From a checkpoint of a small image captioner.
Model: encoder widths [16, 32, 64], decoder norm rmsnorm.
Training: muon at rate 0.019, 3900 steps, batches of 384.
Data: trained on small renderings of single solids in any pose, 3.8 epochs.
Rows from block 5 of the text decoder, named by matrix and row number. Rows with one number belong to one neuron. Each number is 128 + 24 x the weight over the matrix's rms, rounded and kept within 0 to 255. All counts start at 0.
# fc1: MLP up (decoder.blocks.5.mlp.fc1.weight, 384x192), inputs 160-191
# fc2: MLP down (decoder.blocks.5.mlp.fc2.weight, 192x384, transposed), outputs 160-191
fc1.86 [107 142 131 146 138 119 146 131 135 164 109 109 141 128 189  86 164 104 132 133 152 161 130 155 107 135 170 162 114 138 104 111]
fc2.86 [148 136 112 105 126  80 161 124 133 140 105  73 140 140 135 107 106 152 100 110 153 117 118 100 102 140 144 154 137 166 130 138]
fc1.87 [118 103 133 125 109 135 155 141  98 132  89 125 160 110 147 131 139 181  78 139 158 104 149 130 132 139 164 168 100 168 128 117]
fc2.87 [101 169 129 130 141 110  98 111 114 133 123 136 147 134 109 121 122  83 123 140 123 107 116 148 139 103 139 116 163 145 125 139]
fc1.88 [114 125 126 118  96 125  89 135 121 117  80 134 168 151 123 201 169 140 130 142 168 102 153 103 145 150 113 130 162 135 159 169]
fc2.88 [124 101 151 102  67 154 112 121 140 195 112 110 191 113 102 164 132  92 121 147 129 127 162 130 147 122 137 138 112 128  96 152]
fc1.89 [109 156 127 137 148 123 113 138 160 141 108 110 152 124 142 113  89 104 102 116 126 111 138  90 137 131  86 123 157  99 116 108]
fc2.89 [122 128 118 122 156 111 134 127 113 170 131 142 120 141 112 129 115 172 137 127 143 110 119 105 143 114 131 160 121 140 165 118]
fc1.90 [147 161 120 133 137 160 120 129 141 142 131 134 146  94 155 129 164 152 182 101 152 149 116 153  74 120 133 159 139 118 143 127]
fc2.90 [101 133  89 142 125 166 123 103 122 132 134 164 125 179 141 101 112 115 129  97 154 118 142 114 125 101 139 152 125 153 157 126]
fc1.91 [157 150  85 134  96 148 132  89 105 120 130 162 136 115 125 120 164 119 132 128 113  97 149 141 125 167 127 116 128  96 154 119]
fc2.91 [ 83 141 130 130 124 117 124 124 138 161 144 104 115 112 133 179 103 153 130 117 167 127 119 105 128 131  89 106 143 147 128 162]
fc1.92 [144 149 161 105 155 124 124 144 111 136 119 133 134 136 147 137 149 158 139 164  91 107 156 115 120 117 131 148 103 139 132 111]
fc2.92 [118  89  99 114 172  99 151 112 100 105 124 135 132 130  95 138 120 126 158 129 156 102 137  89  84 137 142 126 160 150 128 137]
fc1.93 [143 200 158 130 141 104 102 176 148 125 121 151  91 111 134 115 145 129  93 116 151 118 128 186 181 114 133  99  74 122 109 153]
fc2.93 [ 85 181 141 166 114 144 102 107 132 129 117 156  85  96 117  83 154 132 131 136 128 109 163 131 159 155 140 177 131 140 145 121]
fc1.94 [141 125 125 135 164 124 130 107 133 145 118  93 101 104 136 157 170 135 155 103 142 153 123 111 114 124 139 178 130 123 146 108]
fc2.94 [152 135  96 134 154 178 142 121 125 120 138 119 134 130 121 147  97 155 114 117 105 147 156 134 145 118 123 149 161 145 135 127]
fc1.95 [150 160 112 135 135  89 124  90 171 174 155 110 100 124 135  81 107 114 160 110 146  66 106 127 119 153 123 127 117 141 152 119]
fc2.95 [121 111 130 131 114 174 155 128  97  99 129 111 119 103 104 149 127 149 124 144  86 152 110 144 156 120 125 130 107 110 113 119]
fc1.96 [114  93 142 122 114 115 153 138 130 116 116 116 111 145 106 160 149 110 162  90 144 114 104 116 140  96 118 128 144 136  58 136]
fc2.96 [113 132 102 112 147 138 110  94 159 128 150 155 141 113 147  87 107 160 125  99 128 139 143 129 125 135 139 115  98 157 121 135]
fc1.97 [151 162 102 113 112 121 145 150 153 152 124 137 119  78 112 115 127 133 159 149 126 135 127 145 167 133 104 110 138 150 120 174]
fc2.97 [135 141 124  93 106 110 132 126 154 159 119  86 185 105 145 117  81 139 132 137 120 144 106 138 124 103 171 121 146 125 189 133]
fc1.98 [173 143 129 119  99 104 149 106 124 159 164  86  80 169 153 189 121 135 131 114 117 166 122 139 126 121 142 169 128 144 131 130]
fc2.98 [158 113 113  97  68 144 117 171 162 136 125 155 140 125 175  98 136 114 117 108 106 165 103 145 103 101 146 106 149 119 157 175]
fc1.99 [105 144 178 168 148 150 150 121 153  86 167 176  99 161 131 165 110 183 137 164 138 105 123 198 124 108 105 118 139  96  88 155]
fc2.99 [177 105 112 123 116 168 207 122  91 162 123 143 130 121 155 123 157 117 167 114 133 122 155 112 124 160 129 140 173 122 130 110]
fc1.100 [156 137 107 116 117 135 116 145 134 166 131 145 136 119 103 144 113 134 131 137 135 148 170 160 103 124 145 113 141  84 108 127]
fc2.100 [123 138 109 146 131 175 112 138  91 127 113 125 150 166 119 146 120 146 120 146 107  79 140 149 123 165 124 134 138 115 116 136]
fc1.101 [136 139 110 101 123 173 115 120  97 131 159 138 153 115 133  99  52 139 122 164 171 106 145 116 161 145 128 152 104 124 134 152]
fc2.101 [ 82 119 106 120 107  92 161 108 116  86 117 105  94 134 130 158 130 163 120 162 112  81  86  99 142 110 113 100 119 136 113 153]
fc1.102 [123 129 111 165 109 104 122 184 131 136 137  94 145  99 160 137 142 131 100 107 150 164 155  93 129 118 111 111 133 112 124 148]
fc2.102 [135 123 116  94  93 107 151  72 132 125 127 137 171 133 113 122 137 140 126 120 114 168 179 157 101 104  71 171 115  94 126 148]
fc1.103 [135 156 134  90 131 124 100 142 149 123  90 153 125 128 111 113 121  94 118 138 128 119 112 134 112 110 144 119 126 138 139 139]
fc2.103 [109 152 128 118 151 168 145  86 133 120 141 139 147 103 103 148 127 142 117 144 127 138 113 130 122 103 128 156 145 182  99 158]
fc1.104 [130 127 136  86 138 127 110 158 109  99 147 107 120 136 144 102 135 142 157 112 157 123 136 128 154 129 112 150 186 103 126 106]
fc2.104 [142 128 121 122 109 148 150 144 107 136 112 127 101 115 108 125 124 124 159 101 108 133 129 118  92 149 171 126  74 113 117 108]
fc1.105 [102 105  98 152  78  83 121 150 169  98 138 142 136 188 142 182 102 153  92 154  88 134 187 137 137 153 167 154 138 105 126 100]
fc2.105 [146 180 171 155 142 137 111  73 124 151 135 144  88  67  82 140 158 153 107  89 149 106  90 129 104 170  83 116 111 140 123 152]
fc1.106 [114 133 155 148 119 210 170  96 156 127 142 113 123  93 125 124 116 154 144 110 152 150 122 149 124 146 137 117 131 168 136 137]
fc2.106 [159 143 119 144 131  90 114 148 117 136 116 100 132 120 105 117 147 122 105  78 126 119 121 172 145 134 117 161 153 116 150 136]
fc1.107 [110 122 107 132 108 148 146 105 110 168 134 126 122 151 158 130 138 155 160 109 119 124 134  81  53 153 140 139 139 112 121 165]
fc2.107 [122  93 136 143 140 102 159 156 129 156 106 133 161 130 105 127 111 115 171 143 142 190 128 109 146 145  76 143 124 124 125 126]
fc1.108 [114 126  90 129 119 152 157 149 146 164  99 136 159 112 108 122 122 114 117 138 126 143 130 139 141 109 102 148 153 140 107 112]
fc2.108 [114 176 140 152  82 117 117 156 160 111 142  94 166 132 125 160 128 125 156 149 132 165 143 105 115 104 156 133 160 132 144 121]
fc1.109 [145 133  99 142  60 145 132 125 149 114  72 155 136 103 126 157 123 145 135 132 127  79 124 142  96 141  93 114 180 132 131  70]
fc2.109 [179 115 112 141 127 113 106 111 122 130 138 145 103 162 135 147 149  97 118 145 134 143  56 116 112 126 156  84  84 112 151  71]
fc1.110 [173 126 139 147 115 142 139 181  91 161 187 144 114 153 108 134 125 157 133 155 142 119 154 140 153 114 127 160 151 178 112  91]
fc2.110 [125 157 119 149 150  97 102 164  84 149 155 118  84 129 128 142 122 150 109 138  91 140 148 117 145 104 123 153 153 129  49  70]
fc1.111 [156 115 131 131 118 117 125 110 150 112 100 156 130 115 113 118 122 105 154 115 118 108 109 155 152 135 105 160 114 136 117 128]
fc2.111 [157 113 114 127 104 112 111 102 132 153 144 136 124 139 143 106 134 153 108 124 166 136  86 111 126  75 150 137 135 157 148 129]
fc1.112 [148 145 128 139 113 127 133  84 146 121 128 120 159 140 142 109 159 137 108 161 132 123 119 147 138 120 130 111 118 152 141 154]
fc2.112 [124  88 165 124 131 145 125 146 125  99  98 142 141 141 152  88 128 145 133 133 113 120 147 169  71  91 157 107 169 100 130 142]
fc1.113 [123 146 122 140 135 136 102 115 137 156 119 134 147 102 105 117  88 126 102 132 150 135 158 131 107 115 124 106 156 127 120 119]
fc2.113 [101 105 121 138 124  95 134 148 167 114 136 139 151 154 151 126 177 130 145 127 121 128 139 124 140 153 116 127 127 122 131 145]
fc1.114 [144 117 126 104 120 167 134 137  91 117  99 117 143 127 174 135 110 127  92 163 142 115 121 114 174 173 151 161 116  85 170 112]
fc2.114 [113  82 142 114 137 163 110 126 128 140 141 119 136 130 130 142 197 157 167  89 151 180 127 115 103 114  92 110 139 120 117 144]
fc1.115 [144 112  77 172 122 132 138 126 150 119 101 136 164 136 136 126  95 155 160 122 164 120  99 129 140  86 128  92 111 142 120 164]
fc2.115 [ 99 196  88 162 133 163  91  50 146 172 101 104 152 149  73 106 165 140 146 153 119  93 122 150  86  96  96 122 100 169  80 137]
fc1.116 [106  92 144 119 117 137 127 206 151 120 124 132 148 131 127 117 157 125 171  81 126 137 156 132 103 142 144 131 123 106 125 125]
fc2.116 [112 136 129 142 161  98 152 107 118 124 137 138 108 131 108  98  90 123  98 138 111 100 125 152 136 154 154 115 127 120  94 168]
fc1.117 [100 129 107  90 118 117 106 170  94 157 152 116 100  84 151 160 122 124 169 123 139 143 133 118 155 139 161 121 122 141 117 142]
fc2.117 [154 124 121 212 126 106 160 120 141 168 108 142 125 139 105 124 129 115 105 138 119 138  99 185 108 150 122 159 122 128  94 173]
fc1.118 [105 146 125 156 164 137 124 138 103 104 121 136 159 135 156 123 134  85 152 108 130 131 105 137  94 124  92 176 182 146 104 142]
fc2.118 [143 100 110 127  99 143 133 164 128 143 137 111 110 135 144 145 102 158 136 166 140 137 168 101 153 114 157 128 121 110 108 142]
fc1.119 [142 110 120 136  93 103  99 135  86 103 129 124 106 115 126 131 139 171 129 135 115  97 166 104 122 133 120 121 129 146 152 133]
fc2.119 [158 126 150 111 131 121 134 173 132 154 124 135 128 108 121 139 121 159 119 103 105 109 111 120 146 132 133 154 132 119 140 141]
fc1.120 [119 133 153  97 146 176 126 111  98 134 141 107  85 113 106 166  92 115 138 147 129 168 120 147  98 194 104 106 132 136 123 125]
fc2.120 [ 92 152 152 119 154  93 107 166 108 125 175 123 139  94  72 142 160 118 179 137 147 141 199  90 127 158 141 126 120 120 149 117]
fc1.121 [142 138 132 135 131 146  80  93 171 129 158 161 122 151  86 172  97 145  97 139 120  98 111  94 139  74 102 148 128  85 125 135]
fc2.121 [142 104 105 150 104 119 147 187 115 168 120 162 114 141 173  44 167 118 142 106 156 158  89 149 126 204 180 112 141 165  94 104]
fc1.122 [ 65 112 165 157 140 150 112 152 119  95 169 145 163 113 129 107  71 181 123 130 193 148 165 140 123 112 132 124 143 131  83 118]
fc2.122 [148 142 140 149 131 120 132 109 164 144 158 102 114  85 168 159 174 115 144  99 149 141 136  75 130 113  99  96 135 123 146 123]
fc1.123 [117 141 107 153 102 116 118 146 145 153  94 144 117 127 116 102 150 159 162 140 144 182  88 135 139 136 117 139 134 125 147 126]
fc2.123 [105 114 103  82 118 103 134 144 140 141 137 134 165 127 137 102 133 150 109 127 162 111 146 144 162 139 110 110 151  99 157 128]
fc1.124 [156 142  67 147 150  61 125  97 177 163 168 135 212  81 116 155 180 156 153 153 131 150  99 146 147 130 124 159 125 149 104 147]
fc2.124 [138 117 127 144 111 155 136 107  88 121 113 105  87 147 146 105  87 118  97  90 125  82 109  91  99 151 135  90 107  75  96 118]
fc1.125 [136 100 101 120  75 104 116  92 153 138 110 123 117 107 117 139 134 156 128 117 147 142 117 122 117 116 114 122 123 193 128  73]
fc2.125 [109 151  88 105 128 124 148 103 112 137 129 126 130 100 153 154 126 128 108 136 128 109 106 126  83 127 127  96  72 136 162  98]
fc1.126 [107 109 119 137 154 144 122 110  97  96 143 170 155 125 101 169 135 113 131 141  83 115 109 157 133 136 165 121 151  89 150 122]
fc2.126 [147 105 157 129 116 138  79 139 142 128 151 169 169 155 170 153 106 107 100 148 125 125 141 109 130 136 101  98 163 116 165 111]
fc1.127 [124 155 158 138 137 116 103 105 136 141 125 138 126 108 120 155  94  92 104 162  92 138 123 113 120 151 123 133 144 103 121 135]
fc2.127 [144 124 106 126 148 125 114 185 170  96 170  94 121 184 134 122 131 159 135  95 142 148 118 141 130 103 105 162  98 137 116 152]
fc1.128 [155 120 107 131 115  91 108  95 113 150 140 146 126 166 141 116 120 144 110  98 136 151 132 138 111 164 151 130 149 110  82 103]
fc2.128 [113 109 133 134 152 136 108 111 134 151 148 118 140 137 106 130  87 122 141 142  80 103 155 130 164 153  83 131 128 164 110 163]
fc1.129 [131  92 146 107 123 119 102 140 119 136  79 127 127 135 107 104 155 178 122 155  98 123  98 141 194 143 112 144 157 120 141 140]
fc2.129 [165 143 146 182 146 109 149 135 136 155 176 134  89 129 155  69  54 138  98 124 144  74  62 130 154  81  69 107 100 145 192 133]
fc1.130 [ 93 147 123 132 142 132 124 116 129 133 153 146 100 139  95 152 162 118 185  87 143 144 119  73 134 148  74 134 154 101  71 136]
fc2.130 [122 109 142 101 111 124 145 150  93 152 108 142 163  86 103 112 108 137 147 117  98  97 129 165 160 154 142 164 124 123 148 160]
fc1.131 [102 112 120 143 144 130 121 161 119 122 117  87 191 135 122  90 127 122 169  86 112 155 141  70 170 169 131 183 126  99 131 163]
fc2.131 [134 123 149 148  72 106 110 126 137  66 129 151  77 146 108 108 139  84 143  95 121 114  95 113 150  87 146 136  84 161 110 160]